A small encoder-decoder image transcriber, trained from scratch.
Model: 16.8M parameters, 48-pixel images, encoder arch vit, encoder norm layernorm, encoder activation gelu, encoder moe soft, encoder num experts 8, encoder patch size [6, 6], decoder width 256, decoder norm layernorm, decoder activation swiglu.
Training: muon at rate 0.0083, 11200 steps.
Rows from block 2 of the image encoder of a small encoder-decoder image transcriber, named by matrix and row number. Rows with one number belong to one neuron. Each number is 50 + 10 x the weight over its row's rms, rounded and kept within 0 to 99. All counts start at 0. After the name is the row's rms in percent of the matrix's.
After each neuron's rows are labels from the 100 images, of 14976, where the neuron reaches its highest value: "patch colour" is the nearest of a few named colours to the mean colour under the peak; "responds to" is what is common among them. Only what is clearly more common there than usual is listed. The data: numbers of one to four digits printed on busy colour backdrops.
# fc1: MLP up (encoder.blocks.2.mlp.fc1.weight, 1536x256), inputs 128-255
# fc2: MLP down (encoder.blocks.2.mlp.fc2.weight, 256x1536, transposed), outputs 128-255

fc1.356 122:43 44 59 39 48 39 40 49 60 59 46 38 59 57 45 45 46 41 51 55 46 30 60 57 36 38 41 52 45 53 46 39 50 44 33 51 71 65 29 54 51 52 39 51 51 42 37 46 41 36 34 65 46 51 55 57 38 64 52 63 45 51 45 63 55 64 34 59 58 47 56 58 52 74 63 55 56 49 51 45 54 40 55 52 36 43 65 27 42 41 44 46 47 52 46 58 35 60 32 47 53 62 61 49 65 60 45 74 62 47 50 45 48 43 48 57 56 50 45 34 66 38 49 52 51 40 36 47
fc2.356 111:62 43 57 40 43 64 67 44 49 58 38 47 49 66 38 51 54 55 58 47 54 50 37 50 37 58 57 57 42 45 43 35 55 42 63 56 40 58 49 54 44 43 52 67 42 59 54 35 49 61 54 38 50 61 54 63 33 51 50 52 57 58 39 42 65 27 54 36 44 54 43 40 59 46 49 66 50 47 46 50 30 35 39 47 37 45 70 55 58 44 40 36 53 63 54 39 36 68 61 27 46 39 45 63 57 73 58 70 46 47 52 63 67 51 61 65 58 55 45 57 59 48 41 62 49 55 47 60
patch colour: pink
responds to: brown ink; black ink

fc1.524 135:56 45 68 54 63 51 51 44 52 36 47 56 55 61 38 67 51 62 42 41 50 44 55 59 70 52 54 49 58 45 55 57 40 62 45 40 52 50 39 36 44 51 55 52 48 56 67 28 53 50 47 48 41 41 45 48 49 63 60 62 51 49 61 37 61 63 57 41 45 64 51 59 45 48 57 45 63 50 50 62 49 30 56 44 51 53 51 78 43 40 31 35 31 34 52 45 48 16 53 61 53 53 45 58 48 57 63 59 44 58 52 60 30 64 61 69 51 47 51 56 42 44 50 43 43 63 44 63
fc2.524 136:62 45 34 39 64 70 50 58 48 55 51 58 58 52 55 45 52 43 66 38 76 49 45 56 48 39 47 46 41 56 40 44 51 66 33 57 48 66 58 54 32 53 51 39 70 49 49 51 59 60 54 36 62 52 40 52 45 52 55 42 35 50 49 42 59 67 61 59 32 40 59 53 44 49 52 58 31 62 45 51 36 41 65 36 41 27 53 40 53 45 48 54 32 41 56 51 48 54 20 64 44 51 55 39 54 57 44 51 42 51 46 56 51 47 56 53 49 39 53 49 31 48 58 50 45 69 41 52
patch colour: green
responds to: green ink

fc1.628 133:58 61 68 54 52 47 46 60 41 55 27 55 38 55 43 67 54 50 59 51 59 55 38 61 53 47 41 60 47 44 72 68 44 63 51 56 37 60 52 63 44 41 47 40 60 23 45 61 58 53 55 51 41 56 49 53 44 57 58 65 65 60 34 31 30 46 54 26 53 42 48 32 48 54 54 60 41 30 40 42 39 42 49 49 27 43 65 43 61 64 56 42 43 33 58 32 57 62 43 54 67 54 51 43 49 54 58 57 50 48 51 45 56 57 47 46 73 30 48 44 47 52 58 47 33 53 69 37
fc2.628 141:48 55 53 50 39 47 39 38 49 51 69 23 45 70 42 37 45 43 54 37 49 55 65 58 41 53 49 51 65 57 44 59 40 57 33 49 64 47 48 47 34 62 47 46 56 53 47 54 63 43 58 49 47 45 57 45 46 45 55 58 36 39 34 68 43 50 53 64 54 48 49 37 58 55 50 51 57 38 42 46 37 58 53 58 39 50 43 60 46 41 38 55 31 37 41 42 48 54 50 55 46 59 44 64 82 35 51 55 43 60 53 49 41 56 45 62 51 50 25 49 31 31 62 46 52 41 37 71
patch colour: brown
responds to: yellow ink; grey ink

fc1.244 082:32 56 35 65 42 56 73 59 44 43 53 55 47 47 43 58 60 40 48 61 51 38 46 35 65 64 27 52 40 51 46 44 67 41 41 62 44 58 47 55 41 49 64 34 60 56 60 48 52 42 45 30 49 40 48 59 36 60 53 39 54 63 33 49 49 48 41 34 59 43 37 41 49 69 49 66 68 47 63 73 38 45 55 41 50 50 48 53 41 31 46 59 40 46 60 52 44 51 63 60 58 64 45 40 51 53 39 58 50 46 58 47 39 67 48 70 50 67 55 33 40 34 55 43 39 46 44 51
fc2.244 090:60 45 41 66 44 56 51 54 61 70 59 51 39 53 46 25 38 65 45 41 39 43 56 62 37 56 55 45 58 40 39 59 52 64 49 49 53 43 42 54 47 54 46 43 65 60 50 37 59 34 56 32 52 43 49 58 61 39 59 55 57 57 67 79 53 35 55 56 58 59 49 47 43 36 47 46 51 44 64 64 55 61 52 37 54 45 62 54 44 53 39 61 52 50 39 51 48 38 45 55 63 50 52 44 73 68 37 51 42 50 46 49 42 52 50 37 40 57 64 67 50 71 39 50 48 57 66 51
patch colour: pink
responds to: on a plate; blue ink

fc1.250 071:55 41 37 47 53 39 58 56 56 56 68 47 44 37 57 30 65 38 57 47 30 40 33 49 47 46 48 46 57 56 45 52 46 49 53 56 77 42 42 52 43 48 46 56 46 66 41 63 56 39 41 43 63 42 53 31 58 41 43 73 28 58 61 62 56 55 43 53 64 42 57 54 58 41 58 54 35 60 50 54 43 56 61 45 55 45 47 43 47 46 56 50 54 50 38 48 59 53 66 51 69 54 58 45 44 43 54 64 37 34 50 47 57 44 54 47 47 62 52 48 38 46 52 65 58 36 34 58
fc2.250 075:65 45 60 60 37 66 52 53 52 53 45 49 60 52 51 54 40 43 12 42 36 53 59 68 44 54 50 45 55 63 42 54 41 39 56 59 51 51 66 56 30 40 46 59 74 48 65 52 27 51 45 38 49 50 54 61 51 36 45 50 58 70 59 62 52 37 60 46 51 48 34 47 34 57 47 36 43 47 43 32 47 45 51 35 41 35 61 56 59 49 49 32 36 59 43 71 60 56 40 50 65 74 53 47 42 68 50 49 54 63 32 68 50 54 58 38 48 59 51 44 56 44 52 50 45 46 61 57
patch colour: pink
responds to: red ink

fc1.567 041:70 49 52 47 48 61 43 42 63 46 45 42 48 45 49 65 48 69 48 55 44 51 47 41 61 64 52 47 43 64 61 36 44 54 49 51 47 62 67 55 59 55 43 43 60 54 68 62 41 37 54 54 56 43 36 43 68 54 54 53 53 48 62 62 46 49 62 35 53 40 37 45 55 60 50 24 35 60 56 51 58 59 61 61 58 52 50 43 52 48 61 54 45 74 52 42 30 29 74 66 53 32 54 47 51 51 59 62 65 41 51 59 51 21 54 56 51 45 54 42 41 36 50 65 54 56 57 53
fc2.567 041:67 39 45 47 48 46 61 36 50 49 40 56 40 58 57 57 43 40 42 65 51 56 53 45 49 59 46 58 57 45 56 50 52 57 30 51 51 43 57 50 54 69 48 51 52 40 52 55 64 64 57 24 44 51 40 40 71 70 40 41 51 57 53 53 65 48 49 35 45 58 70 59 74 44 32 47 44 38 48 48 49 42 49 36 49 50 44 35 57 40 64 50 61 41 51 36 54 51 56 44 45 50 48 43 59 56 74 32 56 46 55 58 52 53 52 43 56 35 54 51 16 61 38 54 50 50 40 37
patch colour: brown
responds to: yellow ink

fc1.664 104:54 52 41 56 49 51 43 43 55 65 45 50 36 35 52 48 43 49 48 64 32 44 52 47 37 50 46 46 43 48 59 47 57 55 48 43 53 34 50 56 66 70 44 60 45 69 76 63 43 55 52 59 46 46 42 62 35 56 58 35 72 55 40 60 46 43 46 37 42 60 44 43 52 58 59 67 51 54 42 58 41 62 44 35 54 49 62 60 43 63 55 60 57 40 42 48 49 63 69 58 48 69 48 49 59 47 53 37 56 47 73 48 41 47 49 37 50 43 50 54 40 50 39 60 52 51 53 47
fc2.664 096:45 63 66 40 51 51 47 42 41 40 47 61 51 61 53 39 36 63 32 48 50 50 34 40 48 56 34 35 68 55 34 51 47 57 52 51 43 49 59 51 50 53 49 40 70 48 45 67 68 48 45 40 50 60 49 35 50 44 39 61 38 30 69 28 64 43 42 61 51 53 50 55 52 49 61 39 60 58 60 37 68 35 49 44 53 36 52 52 57 26 56 36 64 52 62 46 65 50 55 52 55 42 44 53 31 35 59 51 36 56 36 46 63 41 45 58 57 49 66 55 51 40 47 38 53 41 43 43
patch colour: pink
responds to: on a plate

fc1.560 059:57 57 77 45 36 43 64 58 69 30 53 53 52 63 57 63 46 39 54 52 71 40 42 43 34 55 64 47 79 62 65 51 50 40 56 68 49 48 39 50 50 63 65 61 56 50 38 49 43 54 48 54 47 32 36 49 45 33 56 37 56 46 48 46 53 51 54 49 48 45 55 56 51 43 32 55 45 59 33 57 50 36 40 36 46 31 53 53 54 31 69 44 30 36 46 46 54 39 49 53 50 31 52 57 46 44 48 58 34 52 39 62 64 42 50 60 63 51 42 46 30 27 44 57 50 76 60 58
fc2.560 053:43 40 27 53 53 59 41 56 47 58 44 50 53 37 47 55 60 37 59 55 59 44 24 58 55 60 32 53 52 60 27 56 57 53 35 32 58 52 48 70 41 44 47 53 59 47 42 51 62 39 50 52 43 54 37 48 30 76 42 65 45 41 50 48 55 42 57 50 55 37 40 49 54 55 65 51 85 50 68 47 49 42 47 62 56 66 52 57 35 50 43 71 52 51 61 47 58 59 39 43 45 54 28 55 41 63 43 57 38 51 47 62 53 57 45 71 44 63 58 35 64 41 55 41 49 15 44 45
patch colour: grey
responds to: the digit 5; blue ink; black ink

fc1.554 179:46 33 58 43 51 46 59 58 45 40 52 74 55 36 51 50 45 35 68 43 40 48 59 53 59 49 55 63 41 55 54 49 35 52 40 42 45 45 45 55 45 43 60 61 37 45 40 54 52 51 58 38 55 67 50 46 50 54 59 45 59 67 69 46 67 60 35 52 49 48 42 41 55 46 49 61 51 67 28 53 45 52 26 34 36 25 67 38 60 46 45 51 36 48 47 65 44 34 55 49 55 49 58 51 54 56 59 43 54 56 47 43 57 54 57 54 72 61 66 66 24 51 60 48 43 53 71 34
fc2.554 170:32 54 64 44 54 66 48 39 48 64 61 64 26 66 76 74 72 49 43 57 43 45 69 44 50 55 30 55 46 62 45 49 26 48 35 50 34 51 45 53 54 49 44 59 81 45 41 42 60 55 22 61 53 51 55 38 42 52 65 40 68 56 47 57 44 52 51 58 52 53 49 46 65 49 35 44 43 49 41 45 47 47 59 61 47 45 60 51 46 53 41 47 47 26 45 39 45 44 43 45 57 69 65 49 34 48 46 47 58 56 47 48 52 48 55 38 55 47 43 67 60 64 46 47 39 48 44 56
patch colour: brown
responds to: yellow ink

fc1.245 042:62 47 50 58 26 68 44 41 61 47 31 51 46 47 49 57 45 46 36 36 62 44 55 53 61 50 59 60 72 52 58 53 56 49 42 43 28 57 53 38 48 64 60 47 55 55 46 46 78 63 55 51 49 34 46 43 50 51 45 54 63 45 53 61 50 36 51 58 46 42 56 44 45 36 62 57 53 52 45 59 38 29 40 38 47 46 48 26 54 50 51 34 42 54 38 57 46 50 45 38 62 70 35 43 51 56 70 61 50 49 53 62 35 49 56 55 42 39 59 50 48 49 58 44 59 51 53 73
fc2.245 041:42 51 55 49 58 50 45 41 37 49 54 34 48 55 52 46 61 50 32 42 67 51 41 45 53 62 42 37 66 29 52 53 44 43 51 58 62 59 51 58 48 56 64 27 57 44 56 53 37 41 56 57 68 64 67 59 40 44 60 68 35 30 58 43 36 69 48 54 29 46 54 41 64 56 34 55 43 47 55 46 57 45 63 32 46 58 46 53 43 67 51 60 53 34 68 55 59 59 55 75 57 43 47 52 62 55 60 48 46 56 46 39 54 55 47 55 53 44 65 34 49 42 53 47 41 45 40 41
patch colour: green
responds to: green ink; teal ink

fc1.481 132:18 40 57 59 55 50 44 51 52 39 42 35 47 59 60 47 50 63 52 71 46 21 48 35 69 55 60 53 38 55 41 44 47 63 44 56 71 59 52 43 52 37 59 62 56 43 34 52 45 58 41 62 46 50 48 39 40 28 63 64 48 63 42 37 39 54 45 44 62 54 42 62 21 60 50 77 63 39 34 63 52 54 46 51 52 41 33 47 53 64 52 36 55 47 50 42 55 54 47 47 42 45 42 49 60 52 44 60 56 50 46 53 52 54 46 39 53 73 40 52 57 55 47 48 50 45 38 54
fc2.481 139:44 65 36 54 42 38 58 78 50 40 71 46 54 48 62 55 38 48 57 42 47 51 57 66 31 36 45 47 32 56 49 35 35 33 58 54 47 56 60 57 67 50 44 44 43 53 69 23 50 58 52 46 49 61 62 43 50 60 50 37 44 36 46 52 49 38 50 48 44 53 70 65 52 45 55 40 54 64 58 51 50 52 35 60 54 52 54 32 59 53 47 56 56 46 48 51 50 62 58 55 29 62 70 43 47 53 59 54 51 42 60 56 32 46 39 47 22 34 71 61 32 39 61 49 54 55 39 56
patch colour: grey
responds to: on a plate

fc1.680 122:46 37 41 56 43 56 67 50 46 56 48 48 49 53 48 50 34 68 47 47 48 53 55 51 42 41 63 48 57 36 62 60 42 48 74 57 60 56 52 52 68 59 57 38 62 58 42 42 73 47 62 44 39 51 50 75 39 57 48 54 38 60 50 50 62 34 48 47 64 51 68 91 33 44 54 55 29 57 41 43 59 53 66 48 48 49 39 55 41 58 51 58 55 57 68 39 47 45 41 47 26 57 36 38 33 40 49 48 58 48 56 41 41 70 44 29 43 64 50 40 38 55 45 45 51 59 53 49
fc2.680 130:39 44 69 55 48 50 32 47 61 56 52 59 44 48 36 66 67 59 63 58 45 68 47 50 58 38 50 65 41 57 44 57 73 53 40 44 58 65 44 64 76 37 62 62 51 60 91 39 44 51 47 61 54 47 41 56 37 47 54 35 53 35 42 45 57 51 75 43 57 65 43 37 52 58 60 24 50 45 38 66 42 53 43 33 43 43 54 38 47 50 41 42 50 43 42 41 50 46 57 37 50 46 63 61 61 60 42 56 42 67 66 41 49 58 41 43 30 47 45 31 49 37 47 51 50 40 38 50
patch colour: grey
responds to: on a plate

fc1.501 117:37 61 30 49 30 64 55 38 50 36 56 48 41 68 47 58 61 55 61 27 44 57 61 48 41 53 50 53 57 45 53 54 55 53 50 43 66 61 42 43 71 60 61 55 45 41 47 47 64 54 47 64 75 46 61 52 48 61 57 48 43 49 67 66 52 51 36 54 51 38 59 38 60 33 38 54 46 43 46 60 40 39 58 79 35 48 45 48 58 59 48 45 32 52 42 64 38 34 43 60 51 44 48 49 57 64 37 54 63 39 46 35 60 65 52 56 62 16 46 59 32 56 63 36 52 58 63 51
fc2.501 104:63 57 54 58 55 43 57 58 50 53 64 42 53 53 53 65 61 55 42 49 49 62 50 54 44 73 59 46 38 56 64 34 64 44 41 55 68 64 42 28 55 41 35 34 39 46 66 36 50 50 52 43 49 41 57 65 58 52 54 55 54 53 45 46 55 52 44 59 50 42 38 62 42 68 50 48 58 40 42 54 63 44 58 56 58 54 68 37 46 69 49 54 48 55 46 44 59 60 51 31 40 60 49 45 52 50 59 56 57 52 65 50 38 70 30 49 53 59 40 65 40 48 52 48 48 49 38 61
patch colour: brown
responds to: white ink; black ink

fc1.678 074:52 40 35 56 41 50 48 60 41 66 46 51 48 66 45 52 56 41 37 48 46 44 47 57 63 49 42 45 43 60 64 56 51 51 52 39 65 80 38 57 44 51 50 62 49 68 61 52 51 44 42 43 46 55 51 49 46 30 32 23 56 47 40 74 38 51 42 34 58 34 38 36 58 51 36 44 56 49 46 44 52 58 57 85 46 47 53 45 48 40 50 47 51 37 50 42 58 33 35 52 60 57 47 38 46 67 51 48 71 65 53 45 53 47 39 58 38 35 37 29 39 60 66 52 54 64 50 59
fc2.678 072:37 50 57 48 48 53 51 61 67 53 54 53 61 56 40 47 28 48 44 60 71 39 42 56 57 57 53 63 57 36 39 27 52 29 44 34 53 47 53 55 52 28 39 40 33 63 45 32 38 68 45 83 41 64 42 41 39 57 59 59 44 50 38 53 42 72 52 51 57 56 51 58 40 47 40 65 36 33 44 54 40 58 44 53 50 51 54 67 45 75 46 38 45 51 38 42 51 46 53 57 36 48 45 41 28 51 50 37 43 63 46 51 58 50 49 60 44 63 50 50 52 36 38 58 56 58 45 36
patch colour: brown
responds to: green ink

fc1.385 030:42 40 58 44 63 54 71 49 55 53 42 51 62 48 58 59 41 51 56 43 26 35 43 50 62 52 51 44 59 45 48 60 56 36 60 63 45 50 44 51 14 48 47 61 38 41 44 56 79 64 44 46 60 65 65 62 61 43 50 66 39 42 50 42 55 55 46 34 41 47 64 46 53 54 49 66 48 44 53 47 43 52 41 37 42 54 54 44 48 49 57 53 61 49 38 50 29 49 55 37 57 53 45 56 56 56 55 55 67 44 54 60 45 57 63 62 69 53 33 26 42 42 41 44 45 56 50 55
fc2.385 029:49 66 38 63 41 44 41 52 46 46 70 49 32 60 41 34 48 62 45 72 62 54 62 54 47 34 48 60 49 57 57 41 52 53 40 58 52 63 42 40 77 52 47 49 52 48 48 63 36 38 44 46 42 46 32 36 47 53 56 33 61 50 31 49 38 59 41 69 73 43 60 55 53 49 34 38 44 51 35 37 62 31 61 41 47 40 56 47 44 51 66 46 42 46 59 38 68 41 65 65 60 42 53 56 47 42 60 56 41 58 47 47 47 51 44 45 33 50 68 68 62 62 51 56 41 55 50 34
patch colour: brown
responds to: white ink

fc1.278 042:51 64 48 31 40 50 58 50 46 54 45 55 46 56 65 34 46 53 58 59 53 44 65 35 58 39 61 43 59 51 60 61 48 49 41 36 32 60 58 43 45 51 59 49 56 59 55 40 49 52 49 53 63 60 59 38 53 49 47 64 51 49 70 50 37 60 40 32 59 29 34 54 61 38 51 44 56 48 58 50 47 37 51 55 41 48 46 55 51 67 61 43 53 44 47 63 71 44 53 50 46 50 67 74 43 42 42 60 45 48 42 52 45 44 48 69 42 42 42 31 39 44 74 52 31 54 50 52
fc2.278 044:64 45 57 58 42 50 43 42 64 58 63 42 39 60 52 59 55 58 40 66 48 47 55 48 57 45 45 39 32 58 51 60 41 45 53 54 36 72 62 45 49 56 46 38 42 55 48 38 53 54 34 32 49 50 32 50 62 74 47 50 58 56 50 21 57 37 75 59 68 62 78 56 43 53 15 50 54 59 49 30 59 45 56 49 42 50 59 44 40 24 51 39 27 52 62 60 38 54 50 59 46 51 50 52 40 63 43 48 45 55 54 38 43 70 54 41 48 53 50 58 43 59 45 41 58 51 56 44
patch colour: grey
responds to: bold; green ink

fc1.669 093:49 57 35 50 31 53 45 46 53 54 61 56 67 56 55 43 51 44 44 55 41 40 46 59 44 42 42 54 65 63 61 51 66 58 56 49 61 61 66 39 46 28 46 55 47 45 41 51 44 46 42 49 62 55 70 67 47 52 55 61 65 49 65 56 57 34 64 47 42 43 44 55 38 45 66 50 58 55 49 53 30 57 56 50 43 50 46 61 30 56 47 45 65 34 55 48 63 55 54 33 64 47 51 38 40 51 55 38 58 56 52 50 59 34 67 55 66 47 31 47 51 49 52 43 35 39 54 43
fc2.669 105:55 56 49 62 55 29 40 30 41 43 58 50 37 73 43 51 44 60 56 56 54 61 70 29 59 36 38 48 42 40 50 53 41 41 50 38 60 35 57 48 49 46 57 63 68 52 45 53 61 52 66 36 48 66 61 67 54 30 64 42 52 50 53 44 46 54 45 36 58 53 46 54 64 64 47 41 38 45 50 42 35 38 43 63 47 61 27 55 79 53 57 48 58 56 57 46 46 46 55 58 51 40 56 33 48 56 46 44 55 45 50 46 54 52 50 60 39 52 67 38 41 26 55 57 62 37 60 35
patch colour: pink
responds to: black ink

fc1.285 141:49 42 44 24 63 55 60 40 48 45 56 68 50 51 26 69 61 56 44 59 51 43 40 66 53 58 68 41 68 46 33 52 34 49 64 38 57 44 59 53 38 48 42 40 57 62 56 45 49 59 34 68 49 32 59 37 48 38 55 52 51 55 43 31 34 50 49 54 53 40 40 49 47 50 56 49 52 48 48 38 61 56 60 44 42 37 36 46 54 63 37 39 57 62 34 42 66 46 54 38 44 47 50 52 72 52 32 52 43 50 42 57 50 44 61 49 39 69 38 47 49 51 41 55 72 46 63 49
fc2.285 134:49 57 48 43 74 50 42 50 70 63 64 53 58 48 42 46 40 51 53 33 65 65 31 46 38 69 37 40 48 68 65 40 52 43 51 40 59 49 58 48 51 55 45 53 48 57 43 38 56 68 61 47 59 48 41 47 60 55 58 51 32 56 54 45 33 54 42 43 46 35 54 52 49 35 61 56 53 48 41 47 53 46 49 42 55 60 64 42 33 67 42 44 63 65 51 60 42 55 34 46 36 36 47 49 62 64 63 46 40 43 45 42 50 28 60 64 50 36 60 57 45 34 38 58 68 50 56 41
patch colour: brown
responds to: length: four; white ink; grey ink

fc1.720 151:40 41 62 63 41 28 49 48 56 44 56 43 41 39 44 57 47 66 52 45 47 73 51 64 53 44 57 41 54 51 38 68 38 53 58 34 47 42 52 39 67 35 51 57 47 61 46 54 42 37 42 54 45 51 50 62 33 54 61 50 57 71 43 72 76 54 50 40 28 41 62 44 40 34 34 56 40 55 55 42 55 58 40 59 59 52 55 60 57 41 41 36 39 54 47 42 50 56 53 41 44 46 41 48 51 64 58 52 55 39 61 58 50 59 57 49 62 48 38 43 33 27 66 29 54 63 51 47
fc2.720 139:56 49 52 54 46 49 72 44 39 56 64 49 51 61 50 73 29 39 49 56 45 50 73 50 56 36 45 58 59 38 51 51 46 55 38 33 64 56 48 41 41 44 50 49 59 48 37 48 52 66 53 48 51 49 53 67 57 51 43 33 46 57 58 68 33 34 26 42 75 43 66 50 44 70 52 50 56 58 49 61 59 70 52 48 32 43 49 37 50 65 48 43 55 35 52 46 39 51 69 53 71 42 61 64 58 39 51 36 32 55 43 47 56 40 40 68 54 35 61 53 51 57 55 49 47 61 40 47
patch colour: grey
responds to: on a plate; orange ink

fc1.466 112:61 47 76 71 47 49 53 61 61 63 63 61 62 41 49 50 34 49 44 61 41 45 47 72 58 44 53 35 37 46 40 56 40 29 50 65 58 50 42 56 49 53 58 41 49 50 44 59 52 35 36 61 50 40 44 25 58 57 76 34 51 62 62 46 53 37 50 43 60 57 43 60 34 43 53 49 54 41 48 54 65 66 66 65 58 40 47 53 44 49 51 40 56 59 43 33 47 40 34 45 65 48 41 45 45 40 56 45 53 47 57 25 57 57 54 53 48 37 66 54 45 50 49 40 47 51 50 54
fc2.466 112:43 39 49 69 55 65 43 62 19 53 45 66 36 51 44 52 45 63 45 52 39 53 54 52 52 41 41 68 53 44 58 63 43 44 45 52 27 52 61 62 61 29 71 53 59 44 58 39 44 43 47 57 50 45 47 46 51 53 58 56 69 66 55 44 77 62 62 50 46 39 50 53 51 45 45 42 43 53 49 60 57 53 67 50 48 41 56 50 34 61 39 59 40 65 54 60 51 46 47 53 61 47 43 52 45 54 47 41 45 62 49 42 56 46 46 53 33 68 62 59 47 46 60 56 51 51 49 59
patch colour: grey
responds to: bold; purple ink; red ink

fc1.593 062:33 59 55 42 49 55 56 50 47 54 49 42 51 53 44 63 67 32 38 40 67 69 65 69 55 24 48 66 52 64 52 54 53 56 45 39 46 41 40 40 39 49 41 62 56 44 54 39 58 48 45 46 51 50 46 57 42 42 41 39 55 48 47 60 42 42 65 57 44 42 46 72 59 54 41 44 62 64 34 69 73 50 49 55 35 61 46 58 54 56 52 53 63 50 44 50 51 46 55 39 45 41 48 37 50 45 53 52 70 52 39 47 50 40 66 39 62 43 38 67 55 55 61 57 28 41 56 58
fc2.593 061:53 42 55 48 48 56 45 36 31 60 54 55 52 65 55 45 51 56 56 53 52 44 54 47 57 43 51 40 51 24 47 50 50 41 51 55 67 62 66 45 67 55 51 66 47 45 40 73 73 56 47 50 24 47 59 55 54 50 50 44 60 54 52 43 34 40 35 52 52 48 59 32 44 46 37 39 50 59 68 55 58 60 55 56 54 42 29 65 56 55 37 44 52 67 50 48 53 65 48 43 43 38 43 63 47 66 51 61 46 37 51 54 49 58 58 43 47 47 40 45 48 48 50 34 49 45 50 44
patch colour: pink
responds to: purple ink

fc1.333 095:38 43 66 47 51 72 44 49 50 54 40 50 45 43 49 58 39 27 55 56 61 51 61 52 52 53 19 52 27 55 52 61 53 59 40 68 51 49 52 53 43 33 52 67 43 54 45 47 42 43 50 53 56 61 54 50 43 45 34 52 65 24 41 41 53 35 39 52 45 42 62 57 54 47 57 40 45 52 39 66 72 31 58 51 51 39 34 53 54 40 65 45 56 49 58 40 50 53 49 45 35 39 67 53 60 47 40 32 63 64 29 57 34 50 50 51 52 42 58 66 48 54 63 48 48 69 54 54
fc2.333 099:56 45 49 62 46 51 37 43 48 43 60 58 56 43 64 59 47 48 41 66 51 51 59 41 61 45 38 56 36 51 50 32 34 51 55 60 58 50 55 56 48 32 59 57 59 41 53 59 61 58 18 43 32 51 50 63 46 49 54 41 58 47 52 52 30 49 65 54 52 64 29 51 61 55 63 45 54 43 50 45 54 46 57 47 56 43 43 38 49 42 47 40 30 43 59 32 32 65 27 40 68 47 45 38 52 54 46 46 54 35 44 42 59 54 53 53 76 53 45 55 60 69 36 62 40 41 47 56
patch colour: pink
responds to: brown ink; black ink

fc1.75 097:42 49 58 43 35 33 44 72 52 63 46 66 51 50 51 66 39 43 52 38 43 54 42 48 38 46 68 61 31 53 53 43 62 55 72 52 55 54 36 52 52 43 41 48 80 51 53 62 44 49 43 30 65 51 36 56 59 59 51 36 51 50 50 58 36 71 52 63 55 69 34 65 60 53 47 39 42 46 58 64 67 54 59 58 36 55 52 44 59 39 43 49 53 43 66 42 50 55 53 55 53 54 32 52 67 54 53 59 39 49 51 42 40 54 45 50 29 37 49 45 62 56 41 38 64 42 48 64
fc2.75 100:46 44 56 36 57 42 45 51 53 54 68 55 50 54 63 67 52 47 31 41 44 52 46 47 56 67 50 48 66 34 43 41 47 47 37 48 59 40 40 57 58 53 46 32 25 35 35 31 50 44 34 45 39 62 57 49 34 49 55 60 56 42 36 50 49 29 37 60 33 46 41 30 54 49 56 55 60 50 60 43 45 55 43 26 57 47 50 49 61 62 50 52 48 52 31 56 59 39 42 57 37 59 46 58 51 61 49 51 50 66 53 53 49 53 20 64 54 57 46 56 31 52 73 47 57 52 50 46
patch colour: grey
responds to: brown ink